Rows from block 8 of a small CTC image transcriber, named by matrix and row number. Rows with one number belong to one neuron. Each number is 128 + 32 x the weight over its row's rms, rounded and kept within 0 to 255. All counts start at 0. Numbers have three digits each. After the name is the row's rms in percent of the matrix's.
After each neuron's rows are labels from the 100 images, of 14976, where the neuron reaches its largest size: "top examples" is what is common among them. Only what is clearly more common there than usual is listed. The data: short English words printed on busy colour backdrops. In brackets: how many of the 100, against the usual share in percent.
# gate: MLP gate (model.blocks.8.mlp.gate.weight, 512x192), inputs 64-127
# fc1: MLP up (model.blocks.8.mlp.fc1.weight, 512x192), inputs 64-127
# fc2: MLP down (model.blocks.8.mlp.fc2.weight, 192x512, transposed), outputs 64-127

gate.295 116:177140069068125131132140144141101151192137133102205144155070167098080095144156115122156129147064098160077142133079136141145116123102120127164096136103090164060162109138079192141184185153111127
fc1.295 115:174101089083093127146158179144098140113183135115172151123076189112092088134088044143129131160060129156108188150141111161135141101080118144151105111103144211076170095125090183123161185133109140
fc2.295 108:148084136088113108104186204151173104180120140151162204203132172136187139131152079089096146121112128096110101040145104134173106114112135097156104113116111111130143133155087159118166157134122124
top examples: capitals (93 vs 34.1); the letter r (78 vs 22.4); the letter m (68 vs 9.9)

gate.381 092:178126096120120090135140118161172149095118076115107126100115192128097104152047126066137120147131138128101156088153174164118140099150143129178158153107175114153123104130147120117148040120153112
fc1.381 090:095122155129115062121115132124113075162063111125161078072146186032157157184134139133102140161148123190096095131170153149170108094161150153180083171126170137129131127117128186190147109147131154
fc2.381 092:145184117162047123142131151123134099144141111141110122093119095117145103160099132110119153178098127064111153127132093136150090070150094130113062174103135150127093145111081120135088165093168102
top examples: capitals (100 vs 34.1); the letter n (96 vs 22.8); the letter i (56 vs 22.6)

gate.389 094:150132102114164119090168144108199114154215165129164143134134098130125164125129159147046123166144168122127130152135158133147134130101148134137138090115145048156119099208096133093157099149093107
fc1.389 092:094111112106108098133141107151090168146114165154054166106107105089143090173135053117143116121079118156105201136100178140119151126140109100136118170125092117142122155111130063119109152065072124
fc2.389 090:109157111112097141114123128126110103129075139123177104132152129095151136126145177115141109151172084071142197173169110095088188136131185095126084063060135125123125137114166083151085118146078155
top examples: the letter f (40 vs 8.7)

gate.236 100:132164110098126110137085141067142174123137090155120141183144136109144070116102148052058156124169105118158189082098127140140166106175130134110189182169141151140039131169159132061109064080100113
fc1.236 102:151168155158156120091126157136148127129073138158131136092162143131086132165116152189101164173112173120133116157134108148094124137099222115130169105106196103123156081169098114160161175092096125
fc2.236 099:105089107160054143124074102140147132107143183132127187102143130149102055109126151130132141125098095095092157115147124092160146151109116151135148143136161078150125184148088084140141061159152122
top examples: the letter e (62 vs 35); the letter r (54 vs 22.4); the letter h (30 vs 12.3)

gate.138 116:079058094124131131144093162139115144158098108127143109134142096153138023083084049123190121143156125110093080080116112124145105091135103143104105123115131062124122119112169157086079170151152145
fc1.138 120:119145166175092152109148088185044146134062141151118152133125145122169139111176135107082138137088137069139177151119110109084125122135140180152181133070161188101076190137127127174167107157127147
fc2.138 112:130132136124077187145129080191061132106138089076063079127128098076169131149110086100107130132089166092106141081121131136102128098128151121212133080157174084141091150131184165128125110088160144
top examples: the letter r (46 vs 22.4)

gate.11 096:124133119135134146143138121175102189118154130083147179112087105135090143137133115157061127091106212063181094145101078139098186135110139129108132150152110175175151116122116128098104155116128157
fc1.11 095:151150136133108074055196151132149117139203120042098121083057164086127139116085118093061107162136075200130149113164139137160121125061101098099091134140138126074125099084161136152106097134125126
fc2.11 095:138096112144117140142142101135175152078124078166085156108142129107113142138145077135169111144154154117140156131107142147093155068152098163134167100065105128154131154093106123158114117146040132
top examples: capitals (91 vs 34.1); the letter a (81 vs 35.2); serif (57 vs 25.3); the letter h (30 vs 12.3)

gate.68 102:142131098062112161161156106157092128109151146107122129174116142103146172084152107138139153142054071111101128129155111154065175089093159142111137123100080102100125111095117139130078183120168120
fc1.68 090:143138198147123087124143142158235101097110110167129111107157161155166074117130127071079114176233124145085186149116112142171075137124146093129125097143122048135108122136127127197159098147130132
fc2.68 103:143096129166123096174164138108133171084111169134107146118165153143113098134150094140078142137125156147142176070117148098164166192139105143150162160167143099142139143173119096128131072140096124
top examples: the letter o (71 vs 34); the letter b (60 vs 10.4); serif (53 vs 25.3); the letter d (45 vs 15.2)

gate.51 115:148137148097113183130137087125145132125148142159118115115095094061118124130130074151146123147186137106173170198170085104133108092104167182176123123113095099128145097056176141155082062159086076
fc1.51 107:123121116100152108168146105168086127122071127075124154103127167143099115143086114111142068124133064098120131159149127125105179078097047149133097050081094124048157131209118164100113124150176176
fc2.51 117:155175110100172170137161125131165160137137096112161144119115207101071149126150093155143152155132191147126107112174084103135122092098089149154139112110188151187129140162109147140128159098129162
top examples: the letter h (90 vs 12.3)

gate.495 110:111093092119146120157161154111038131092199159137165120057108197122142109084103140220154134129161155110161125138177127159150062124176160160085157201096139121136115121134099217128093132143160161
fc1.495 114:113113088127140149129180137115080119132188098124169113060139143136148103091105136158129123166141127113138139133178100168136107148190133151116136193086130119129122088104079169102071183129186177
fc2.495 104:121056134139148141100109119094114130147122171168136063105114101162096140123099213133132132079151079095098178178086103107164119147167207120098083138127164158079119134167102093094171075139178122
top examples: the letter t (100 vs 22.9); the letter n (58 vs 22.8); the letter i (49 vs 22.6); word: paint (25 vs 0.5)

gate.461 095:147158109141159087140141115170119109094096137190140158124119101141130136109134087172143109113131161059131155141098108169081129152159108142156084118142142163137091114171068072159091156133189151
fc1.461 090:150134119127192132095088145166096115117151155060146081173116106143137120124096152110111175139175136128117102078145138107160112106098081144097105117029078125173106153136134100120141108079100095
fc2.461 091:148149118142152194118104157159129122107114160165152117139110099109142140099178086122180111152107124127104200084140062129109169146170106104097193060129118097156149082096154130105104067155094133
top examples: the letter i (56 vs 22.6); the letter k (30 vs 12.1)

gate.482 137:138152139139104167123150114141093155146084154196160080138097128102117093125111064158198134103165099089118160138138125176086117177107134128222141207120172148185115139199147163111072148095107110
fc1.482 141:175157132147116177156160111120099180100111187194124069144081131121085097145121061155160085093182084124143144161156152124069125161108092138206139230079161130181092145203140152152102152064129123
fc2.482 115:140154140113085136147183154169128135117098114126067143144093163131101111141159213149146085089155099109142101135164170186136129115136147099113164115131117147189119118186146154119140151109080143
top examples: the letter d (100 vs 15.2); the letter n (58 vs 22.8)

gate.43 088:093185113108145077084075124109106143194134108091127147153130146132137166105089097089058137160125116119109126085149098129123164130188081126184136099072129123127153110104118091123181146111096100
fc1.43 086:078140114121122116146171100148139136120119036109139162118105086114073095174136155135118124122174131170122082167119134165159149123150138125089150105151166147113111161085105037105141140108135154
fc2.43 083:169085130123141134152132140139056108117152141130139098134113151104075176129125121176105083107194057113153162156172146149120131145141181143110111131142183108069140171140042161150135121133146116
top examples: the letter r (56 vs 22.4)

gate.504 099:115153154129121106140127092106187128167087142077150095104088132154176155098082196080145160180143104116121140137147164116182113124116116137192143093105161142108136142176151144141140099116130164
fc1.504 094:144054137151089098133140135099078088083104154104110166106185110178103110115187093108080137129135113130086140107128100084117153101096115102098172052166110101131153140156099136116135152093137104
fc2.504 096:066191164169127135152127124132105110140097131119104104110118154094126135086124198141126126069217126155096127152115106110115070078153116111129128119152142115103142176086129158113135142171122181
top examples: the letter o (63 vs 34); the letter c (56 vs 12.6); the letter k (54 vs 12.1)

gate.121 108:073069099145110194099139130171134163127166213133148147102142145195147126132112165149091105092107145043107108139159165130133079151153121099082150174090145185186156107124050100146117180138126166
fc1.121 105:164086161115113165113077124208111192143115168113145135142125191197144099086104150122106109103119183063091084087210114095144067155126109144126129172129157124152157155129056133108161203090109114
fc2.121 109:087089130091103062116129099125176097100149081173139111160165128180102129127090159126167126115145132104123141119122099196104101112195118053139099141063129107139139122102144131118163041161162162
top examples: the letter t (73 vs 22.9); the letter c (36 vs 12.6)

gate.168 092:118133095097089173116067114124093148100109084152169123101079143156121128133119134151094159149104171088112058227087120103193152164065143145124110167118110124174099126117146118156166103191131148
fc1.168 096:131176121097083103101154076111090158129147128089099128142144145120125109168132155172142125174157110108124106191164204129118090121149074220133182108072160128143118103099095102142181089166081104
fc2.168 092:082160161109140075152171129139121177097173143157127181133115145114079158145159077132172112160128114131069095174141121089112093123087167161129163133160171132165090135097113080106111108114108131
top examples: the letter f (49 vs 8.7)

gate.372 088:123141149116084084097157175153086164074120125046164127126093125130088114187150070111225143088158085154122193098132119171126079143138119177142136158109134105113130136110103058144084186073114110
fc1.372 091:138120133126139084123099143098125088088128118201140090099140064105129142157232099156168101147191153149161128087127149153081092114043151111128172103125068158155141099113118122115161130107100117
fc2.372 086:107150139085101132072159105138113114101163139168137123158125142111088055126129105183169162078105129113134138111114200147115127125109095154123126141142136143094117112081106117148111089098131165
top examples: the letter d (95 vs 15.2); serif (64 vs 25.3); the letter n (56 vs 22.8)

gate.480 115:110116159083148144071098149186114111116068154071110084140094157122107146113124087191139134135130124166105086125144137089109163102193113085168146127099094066133135168073076076189083090127138078
fc1.480 108:153116085181128116130149146095193143086120140168111127179138154197155096148110126093090153174120057146097148116143086063112114105095104167098092049136154120113101158113183165110144111162157166
fc2.480 107:113148094191103119143126207087170131152127159103144131103086121143143127173125175094147190088144117152115129127141167135167177144106122089141157066177149158171170097117143123111113128168132192
top examples: the letter f (25 vs 8.7)

gate.280 107:100116143119071139132139126126079110073148168097085080182119095107089114090117104122221147177120163139142155161127113092144105204089195116143169166101101098146142088109143115126132120209229138
fc1.280 096:151113126114136089095157112155155160149162125179136133095134212172146135176146154135062089102132105126117105113145110126097124103162085164106056092125125170118118171147139090175141140147087162
fc2.280 100:153145103097168163109181108085143112080103123143123097134094113135156057113140089091090108118084179041165150103148103116177129123084105151184121108140105101104121107128139115145119137059161184
top examples: serif (64 vs 25.3); the letter e (64 vs 35)

gate.216 100:128116071133126095148189139126106115141151125064142162135115198088129108109183044167114120096129091075096175117124090183121158097140127137165132104074128134061153093137169182147147137137156196
fc1.216 093:148125169161176203188075130152132218121127154110122088086139181141120180161133083092065133121101117089112108173106132115121098108095122163090087152153198122140119145091134086145118135102127103
fc2.216 098:139132173151107072093151147118157118190116150175110072224135121073134087124154089101195182127118118124162127164087155106140103098124083148185121168151112128136126130128118121125131141095143153
top examples: capitals (92 vs 34.1); the letter a (88 vs 35.2); the letter r (67 vs 22.4)

gate.336 109:103168201083113162128133162118147163142149088091097123124093173113061177163096114150120128098131191158149095134067136161180124153142134154119176139127121173181144119140119085114079069087175131
fc1.336 102:067172101097093101140077129120175145154138108105115074140095183118062147192112092114191148130099144137055141190093154112141113103124143163101150189093128159146147136151116135143095138111140150
fc2.336 105:149116116057149108172138117148119151073124125185149132194115147137103096103161139104116123124153150120131131190147127076081094111105143109143186123122122168088163133093093085119145112134110025
top examples: capitals (98 vs 34.1); the letter a (81 vs 35.2); the letter e (68 vs 35)

gate.397 085:117135154101151138067119139092107170128195163155143102100154125175119118187117041084080161109112146103129160182171079116134160126169095130106095120098080082140155104122182136137106084135165152
fc1.397 083:135074126112134148093076138112163107105194155143115115124101164117068168117117073142075166101168138173176067149165126080160215085177119171093101131110135099067189137119113158120151091137143182
fc2.397 097:126077166135141209094149088123117125160146133197085075170108154085127114140153112181083080149172140152159072088139106175164112137096087066137124123105194115133140172138116159119157094201120126
top examples: the letter e (93 vs 35); the letter a (83 vs 35.2); the letter k (65 vs 12.1); the letter l (51 vs 22.6)

gate.260 098:128088145079161092092117176123086140097070073136118161125112118157109145130157130143140068138106134122169096146113113164150155133095137091144037100101134104152131097082126078090188097066145099
fc1.260 102:147156132197126147170160084133177134104114119150125097138154129175039152127086115108123130095177158135073102138108185105074136132193161131071183131136137103107128145124135141179141156151121079
fc2.260 095:057122098114146147106162146144163139059117112081140146179166153074144110087156132098077110075138099087148172130123119092102127103158126108135129092168151198136179143106118126120186140124110128
top examples: serif (55 vs 25.3); the letter p (53 vs 13); the letter u (38 vs 9.3)

gate.256 086:101110124170117097127186167129117084071106098089125109198092108178161144120111123146156097131188168123180179154101112059096105118154143163134115102103093088108125108132092154195119144141161148
fc1.256 091:164126141149190159084154141120095174104124100066103110142135113159096150136194138139097145128198115115125093122120115125075110113128074131159054086108140117130159093109125194084145167160118087
fc2.256 090:136143095104140135101094165126118157125067086166131148188143080141112125094132145092102166085078120066197167101167088106090116114138132168146143113085065133125079112137111091093067152104135143
top examples: the letter o (85 vs 34); the letter r (51 vs 22.4); the letter h (44 vs 12.3); the letter w (37 vs 9.5)

gate.302 102:179133112146123123137136139129114122119160156121131158143141233184121066147191128165145121167095143193119097171111170137097125162114118139161120158141110066193145144126142158145104180094159139
fc1.302 110:128164161125124148137120179161130163191104081146147080121077037101155168126056121090134139068166108055162132084117076122127127120154158122172137126183143186080099144095128110142135101107087140
fc2.302 097:064085088093091140085158135157114129132098123098124135171094099053124133144098095060147082122154133084118128125132161203115143183117158126078134159105124120195163128147114122130111116094148155
top examples: the letter f (66 vs 8.7); the letter l (48 vs 22.6)

gate.96 104:111157097143130074103162098097151108118121109141092081167119165094155142127108114124178095134099107119139138143159119171186110142113156071100162147053179141210170099168117146096143102068136114
fc1.96 091:052143119127183136094143090153113169145121087144170091110144147159184088161172086177142110162155182137176147170090141131110107151085102164131084099186073135061143136059122136133142189146160144
fc2.96 104:143175160127104146117115162153119135136164145099122095094154117114169149100146097168124095147120128190165117166123121102078100192108143088152123151133096139113124202117136059114163151167090187
top examples: the letter r (82 vs 22.4); the letter a (81 vs 35.2); the letter m (58 vs 9.9); word: arm (33 vs 0.4)

gate.322 093:150130152095122072138141103116157153124095116160093096140152130074154130121130144140121069137127119120084144119102142188134162148054112100152131122173161126064088141159077094181119142085108115
fc1.322 096:141081165136157115184101148119109178161074104145173121125174047124118130105099150135140077162140153185094119142136178171125105057111120096191114141089135115112122202109117114200122123097140103
fc2.322 099:124172172122073180138137121128104161084162129145098105177142121104095207126123177136149078072127094074136153144120108129142079108115087164108088119126160138104166125125127137153102082107138150
top examples: the letter m (93 vs 9.9); the letter i (67 vs 22.6); the letter k (45 vs 12.1); word: milk (43 vs 0.5)

gate.413 099:115068192123138154172084136098138088209116169119059115097163168102118124105158079097073103089136104117120135137141133094164102106120126150117092120178074144126146118092143166122115118124115191
fc1.413 100:169104069169118117107141081150121227099131124141155144119073138159178110118129104162147113140171096074097116140092122151119097160113103118127157105150158114091159111166089101103170158096144092
fc2.413 095:147134095133137198104122126177097108104123115128083132080144117099171112123156112151112111093135132081125166096142204122119129123110125090124089111106127176164127107154100170115069116114109150
top examples: the letter h (96 vs 12.3); the letter t (93 vs 22.9); the letter r (49 vs 22.4); word: earth (27 vs 0.5)

gate.454 077:123152191132120179117103163115114133157081120143151171138142167147168145194170134105104133089208148134118129072145103120118130098149162126155126081103133096134109088085084133196044097152163094
fc1.454 073:142142087146094092097125082165132192077093196094161069144123115114153130174136147122077138164150096167120111128124131120126097097126112130170093160180150117101148045165140109110147117103116141
fc2.454 079:145164161075197173118098094138138123108124089116161104106104172178082157099100147132158116098120119111159200130113166057117158167119093153140152043141115093104163166124173078090116120098101092
top examples: the letter f (33 vs 8.7)

gate.362 084:182090139076144105147163131126086135171154126175093108069120134193050094203127081063170125090123175134110180129141146156101122073096136129094108157132191152136158088189145125104098167086099123
fc1.362 077:145121127128100123149131112185131101145184144152132113078125209162105147081149093125088134122144086121147101131140125112156065099114120105131139097098112117127090132137119147148141098108107178
fc2.362 084:108189128116145120118096165184150149137099116152090106099118055160113125115123089096092144137141143093097135156120117157161204149131176110097141134144161114140109141153138101148128172154098175
top examples: the letter d (62 vs 15.2); the letter w (30 vs 9.5)

gate.420 100:155135056122127082101122178118107111117074093084150098128143070163119191113124107113064077142203086128187190173089105191136123093158084094130112067117142131104171125103052159084078152131112109
fc1.420 102:161125114103084138112111122064105102165174149117185109117162101130163104135072129202088060096118088130148146138124148183136136112128113139138161103157105164091139115095116198137143108123103108
fc2.420 096:102063125165110135116189135161073134143128089139136102109145164100132102127108151119153157167129156153155104127172065101080113126147077178086118134130119143046114117144143135126134152147161164
top examples: the letter t (74 vs 22.9); the letter s (70 vs 16.5)

gate.456 086:137096078160138159114152139096122114143129162116157162123178064078112119098151163187073113162093144099128139104121109147124153109071102168119138188140163075137114129121130166144120083186147179
fc1.456 083:142087087158167176105172068127109091119135159124144161107125101105147121165192113148148145194110131110147107130124080134129111154103119122136181171170156165095127121145103158130058182154151135
fc2.456 088:120134179122158191114151178109138153076194115144150089145158199113065181090150140137144086158152138085150124167119132121075143159160118107109063111090065109112113120084042136179134072098120062
top examples: the letter d (58 vs 15.2); the letter y (35 vs 6.1); word: day (30 vs 0.5); the letter b (28 vs 10.4)

gate.366 094:167132114118127160122108125147148123058069168143091131128115162144107104096099160112119109150103180129157142205101097122109207134192128138115142147119120156111098122163124129128184093159120151
fc1.366 113:139127148078136120179150114114094122137141124049098122151116123105124155157138090106150180120132109128114113087121146183168062159130109093168103121176162114166102107093106082159093167158156128
fc2.366 109:117116148118154175105156114127178230078173155176178135155143138080169142112156168114116090097107103081109148116147111136113192114100098116097109110117087109097090172150118155102144150187120141
top examples: the letter i (71 vs 22.6)

gate.195 102:136173149067117071136144155112137106110137143071117134111184148153091147094216157168090137162122158140168180187153126112141093093161114130151116108118147092104137130100147100136165158085061121
fc1.195 107:195130131127183111135120166121145136164185102147102092120133172133115164170146111130135141127105180168146085118071126163127143114080173128115160155094187183088120132178127147111129099163122153
fc2.195 096:101120156135063135102149062164107109134156108128182135177167158128140110124153088115132133158062131121108115153108081071107073104105125184137122116093081096116074135143084108150166104074126128
top examples: the letter h (72 vs 12.3); the letter s (49 vs 16.5); the letter p (36 vs 13); the letter u (35 vs 9.3)

gate.98 114:121092152121171186109124113091044152083157135071160095124095132204139162148111123125173082164178135140180101138168142102112125202084167108128106138094140136072101098095082137169176107183135156
fc1.98 106:160134123061157122141084127099099150122146180141111076109070105180216085108152161135187094118112156148158183084113182135083087188102154089110127087091130119131153099095101192129165137177102127
fc2.98 110:146143116062105118177067195163127084122120141128142141183111111078112195098124088130132193137109175150167076134140078114111088105198115182167113143165149162077117115155149178167156160162158078
top examples: the letter h (56 vs 12.3)

gate.53 101:080142101116111162131118132168149158154137082130115121127138105093132133120142084058137105134115094145154123119127086132107140172168136125097136126148105084173077161169145147178069116100196121
fc1.53 105:115201099189100112113114086183118136174185038119100120171145128104121090154137087113147137123141102146137138126124125142113163133121072080146159137029150092136128165104119129176101094137171106
fc2.53 103:113165171070118072082094097070120155167076138135163152146126193127168078115131123125106159140129106113146089162119148099107053126140123135171123100153109115156149122105158122142069184131119108
top examples: the letter f (42 vs 8.7)

gate.33 112:150157107096147103144137177057101118114154114141164119186145109087199146115144115128115094090179115098165144161122079104108149072205162070117102166128126150148106172175111156153162140119119162
fc1.33 111:139159165143096136133147122151137109115167105060128127077085072163113147099122139085123108162134119208135165117100118147115125196074076113174158100115156145100138127117169180091161181121090113
fc2.33 114:054117157177177112103163155082141131095098165084082124113131131154137114146114101107129138082151132117129108099042113131125177099132186138148102122086154187141087077155174166152147145109088100
top examples: the letter m (34 vs 9.9)

gate.46 090:136153183133082102128156069108187150147147155138208136105128099082159130131148127101160183151188158149086159145112164095154109169092129140093146085168159057139136087092058166118118086163119115
fc1.46 095:128103104100116100156075166123133063105109039069104083105098108191128121072102101119144117180103116094136099143157146200123107082134122079174136141126174199138113147136139098127170148103148168
fc2.46 095:097142082142180141109191103076163154106106099145164116135117111142157175157120123130134078158128139102100143126131130165128179160134165080120092153048090094096127140184102156178141054145107158
top examples: the letter h (66 vs 12.3); the letter n (49 vs 22.8)

gate.54 102:137125095112140139142105140054096135156154108160167087085048120115160120147161102138155101096132060148115172099088092203127106084191178136129154087098170117229159105119077109142162098151130118
fc1.54 107:165104182118069084141105124137142092118159093125169077135193168152102127092146148099106119158189155132159120148142146089120134065117090103101076164186142145086164154148174145130149172100101130
fc2.54 104:098156134173138086121104144113120071114147183135115080115146088143147159151102178149112150071110158069082154087133133171162120079185136154109162157073164098116150133136136090107133117135122206
top examples: the letter h (38 vs 12.3)

gate.55 084:174189104071110092116126121131147129156109155169169108137151167137167054078152121139120068110156164134136192061096120149132158130106145101153142144139094100158128099146119086117111172161173164
fc1.55 092:064031115099135147098111124083143063169188090086128144122179091052156149131117153148139163129112089125096175129135144093114142096112149113113081131171156138101181078087115112147124074073109146
fc2.55 090:113096134095145140150046087203135083118071198154163141158125147091155104065085157159136123146144190139182148159115138119139151130123115053107132115168100147057161141123125121111091087111140122
top examples: the letter d (100 vs 15.2); the letter n (67 vs 22.8); the letter a (65 vs 35.2)

gate.77 113:206118139126148106164135152116128124087161105082174057189151101109100104118100143158191143111182124109077103153111117117131106099108117076116154088104133157096180126134110089141209104154085109
fc1.77 106:076098166167130113150159091146115155153157115158147195154181196139120136125165113150096137111090136112142080207130176098088147116141141154118120138174147154136127174137154116162101135073119093
fc2.77 113:159117124088148154120090038111152173094160172093164115141148090086164090072143141079162154145090072126108126170099092131113106194118035141109135113133146113157118165156163110116131152099148124
top examples: the letter f (50 vs 8.7); the letter p (30 vs 13)

gate.169 119:140141105109183116132073096120140170097117151172113111130064107174111139113182095100043147078095087141090186147054153178145128133104116167076115194091145164122128122117087138116127146097072102
fc1.169 124:144086115102183173164156119079145127100135167090139140144117153198093095114137156103116172132063135126133090125058099170139105093121154095055104142114044069130108090131141168088147182137114100
fc2.169 109:185088158104095167125065084099171145135142147091102093122113137152102089108144141127141124157112108164124140082168134092072107176153150076147088146113180095122079113092107142122113099127193149
top examples: the letter e (70 vs 35)

gate.354 094:064089183187155145141148141148152173146135077121128145219184093071137101112124171128123121114129111084141076129156057152137141136120149086142068136091167106142120199118147129146142085083104154
fc1.354 096:160152130078119109140155121095180138064140096134085082153159053116159140143120212108132089165135070115141154157187094098130089201095114130158090084122183194123052128115143095111140086123132123
fc2.354 094:080060082125117148093151137140118123171154127141185116125125161218143152151114135094133175124096064109121141177106093093152117119142129054138071124112167185125163158126094093134102122155119148
top examples: the letter m (28 vs 9.9)

gate.507 118:106159097097127124152159157217150090197103128088059127183141160148106134125134116146162169139073166165134177108143161136152119121106162117133120145101135083140168174191134099102129120175150156
fc1.507 110:145093111077114152128160189169125109145096138136070100155201147178166132133149107151153125152118162156136181091143153109173124125166154181158141153111136132156172112156123097094112141143127113
fc2.507 106:111116112102141108105161149157118102126124113110197159178171202112075118089108125119148136121127174136133123105102077136108135108036148102097144164134162113109130174142113087156127120124114148
top examples: the letter r (99 vs 22.4); the letter a (93 vs 35.2); word: ear (27 vs 0.4)

gate.80 096:125145196070079101104166174090166135130131116064059093100109142105146121110122126086110174131120110120107141118206131128146098053131060117076103123144105119131155102101129189143111180083110094
fc1.80 094:153113085162182120195181137175136154174198077119153149167119137148109167108135103132127125150108104156104106162098113180124107154082110154155077091109154092122123108132129136166155102191174124
fc2.80 099:162097127086140072128149148154148108095130163158166128137151172159135084116117108138087136122059159104132125170084125147157132181080162106145129129103077115105159126193131158083160152160133147
top examples: the letter h (72 vs 12.3); the letter t (62 vs 22.9); the letter w (34 vs 9.5); the letter u (31 vs 9.3)

gate.351 099:164129098106070118151088095130103093114107114149130079118087108152114135136103165157130109115122158097178090147179152160071092117138125093172123108138126140150128166098090121134137145085185092
fc1.351 102:210144112160145147169140124108085141126182161099147119142114092120152099127158116119159123076114156128130138152096122167151172173148092145150107154140124145137084148134180097133100148151064132
fc2.351 093:111136059065091110137168152123107143116144133081167152108059194122119114099113153196134104121155139210125135134141164123134148086095110104148130087132131144135127134174114123161164140168108152
top examples: the letter d (85 vs 15.2); the letter n (58 vs 22.8)

gate.5 087:093119101164122138192167128098097138080153098107136129137132145141125092132123129076129089158159155146176067182141179126153125160154162104151125129149135157163079107118071078106152093186127142
fc1.5 093:154099141159182123131099132115170152146158149174184139177131105127148166126144106109108159115048087087107133053141109091159166160128099135138089071120163112127172112112213135155166115106123144
fc2.5 089:135191151063104132105111105092082147106100100112110145121083141144118180120119174127168079114138143149075115098137182162129107135081121152131117133108129135057060165133100175141127143158191119
top examples: the letter t (58 vs 22.9); the letter u (33 vs 9.3); the letter f (26 vs 8.7)

gate.492 088:088125168193127099098102110142087115159133110123157139161158074160133087131169118135111140131116110103126135106098141067123165120112115166180113086136150099144085144101105075162142100094136149
fc1.492 088:135116129136103131145102133165154089139136115148109115175175133138088155145138154188081124122097105154201121128159121148133126077139091137136173133147100164120145129143163123196140120147109136
fc2.492 085:133102183079116142082124153111101067085147071116149186110140138129163113144104110112165148164104207130113105105157078098136102094149131205141136113106158160150130087090131109104104143137158102
top examples: capitals (64 vs 34.1); serif (54 vs 25.3); the letter p (53 vs 13); the letter s (37 vs 16.5)

gate.250 103:099146166167107110110131077132138143164142117088174097106088107137146164079121103083087144181205098107137165111087184108108152122110094116088143076086150101121168092123141096191107124106158216
fc1.250 097:169133116116200104127127124049147109101061089157156161156090094139148131124119111155130127103122114155148120105189136188093082101108102070146154125142081094119141099117130077106117098127132101
fc2.250 102:100171133137144175158169090100152112139143170160100108078069102127125144133113151143187164084189136113158106150150115184162175133119187128109145107153147139075149146111166106159095172093153138
top examples: capitals (90 vs 34.1)

gate.430 093:121081108135138160191132119157176112127105106140155093149219119065109160134075145120100097119106109115126129098152129171181094092138165114165159129136099087145126072129143077078105044124067097
fc1.430 085:163146103121139178124092140137166104092106114143154118139134109126118096122131147125118078080115112131146144104165151135175113105109132130184134180175101135147104133103091122142098113135070109
fc2.430 093:074152118106129092141134150138115166129160117133107116136106134197104063110165184149106130115143176126099108112161127107163103058152158099165123154154085112116115098166147191204113090151131148
top examples: the letter t (65 vs 22.9)

gate.463 099:087092158126093068141065114039124121140108147104138166166162127077149103144126155074169094171128151153126133079100177124122134089104120085126159087129185131126120078102144106122140127145095127
fc1.463 098:179099151108144149188173175079140095125177107104115105151122103114147059107133147137139141143092173135134180106131092141101206075117112095136165122136165163174121127099098118106149063117111163
fc2.463 106:129169144085146144176115188088105149116075120138095142134122123120075132118120075118107125145147169146124112181152082179121151139122114057200092117100104106079156146128134154158098150137155098
top examples: the letter m (67 vs 9.9)

gate.158 098:050100155149133116119139142132097182109105190141127124202171136072080104117134119103144097127131119124136166166077183146122115135092099134123145152107104156112115144119106133146134069122119139
fc1.158 103:091060160121163137115100149131092158121116106115101127135096164131160104168130134129068125138128114142185100172081097147134180095104167064136180128123124149128179134081178131110088130121201174
fc2.158 100:102121145101126137151159120092166152175114094129189108103118160108142164097131137145121172094167116141158156113113107130141117124182147163117128108067133104088114180102191190115134106146130145
top examples: serif (65 vs 25.3); capitals (65 vs 34.1); the letter k (57 vs 12.1); the letter c (44 vs 12.6)

gate.288 107:180159150175123165065117172123200171154131148087081130107112184105130126094117173102111210156107167108109072168114109154108124170131127151089158145107186096142085136076103160131113123162171156
fc1.288 109:141096126087132136153143173131149112087133121124074111168065128134106122130141063186172088140143112124092140166184074106101108149169145135127152132114107119104089193136096184122126086193144101
fc2.288 107:142142105140085150144118140135160118126122098124177145139193117112158115143157086074081137111185066116155110151201115114153134134103074177152107111172134142113108127195207131178131094149160123
top examples: the letter e (69 vs 35); the letter b (32 vs 10.4)

gate.509 096:129133153178142109077132154109099159129137127160131150130070120164118065156161165111122175159146129119104150143093210076115143188112144148106170113190172112192090091140167117108101173142153117
fc1.509 102:144110123083122153169125092129091138152132107128119137155141125090164170142131079127136068103076150112186122163131110195126164075152160152141135118133133207082130186152133116153154093112172082
fc2.509 104:111154124152099108099105124084173117141113116155090142117175075139131117147069140128126164136122095139170080133165077172122204136135168136139140091107134116131147141167164113170070169069156078
top examples: the letter r (52 vs 22.4); the letter n (52 vs 22.8); the letter c (30 vs 12.6)

gate.227 115:154094192124124078132128123192168105205106108132156109065111137114114084103131118103203164118086048140091118129136171146104119143160173144135138102098139097099080100127164122154096112119095124
fc1.227 121:120107140138112114169112124150078169041127132121135214166178103150129141141080120103088123074179136098133123131189153139153128131113099087128099131156102085099119143151174148149109106098119123
fc2.227 109:172137048223144154153117164051164124181113133108104099109136169126139147107092141108109141165135125123109145140119145145126153095140195119149175111086145144134113106162140073121137101117124107
top examples: the letter d (100 vs 15.2); small letters (60 vs 33)

gate.487 119:097085111170143073111135129076128090166127148121095122106119149097222081101124096120145109178154129156095094110142105110149131151079104134166120176064202090172146120102131160152122120141142169
fc1.487 122:140112110106180148129144134134104124153125129087071109125104161099168099108150118090140126100146113112179189159169146111118115115135103137126071130123194198110134115104067169167101144098173205
fc2.487 123:127130107101153129169210154101097159128160162113126058151100132143132073155104151078115110143118124107082144115143093115160135118151150137131105134068110093120097109125101203110183138141158199
top examples: the letter r (78 vs 22.4); capitals (74 vs 34.1)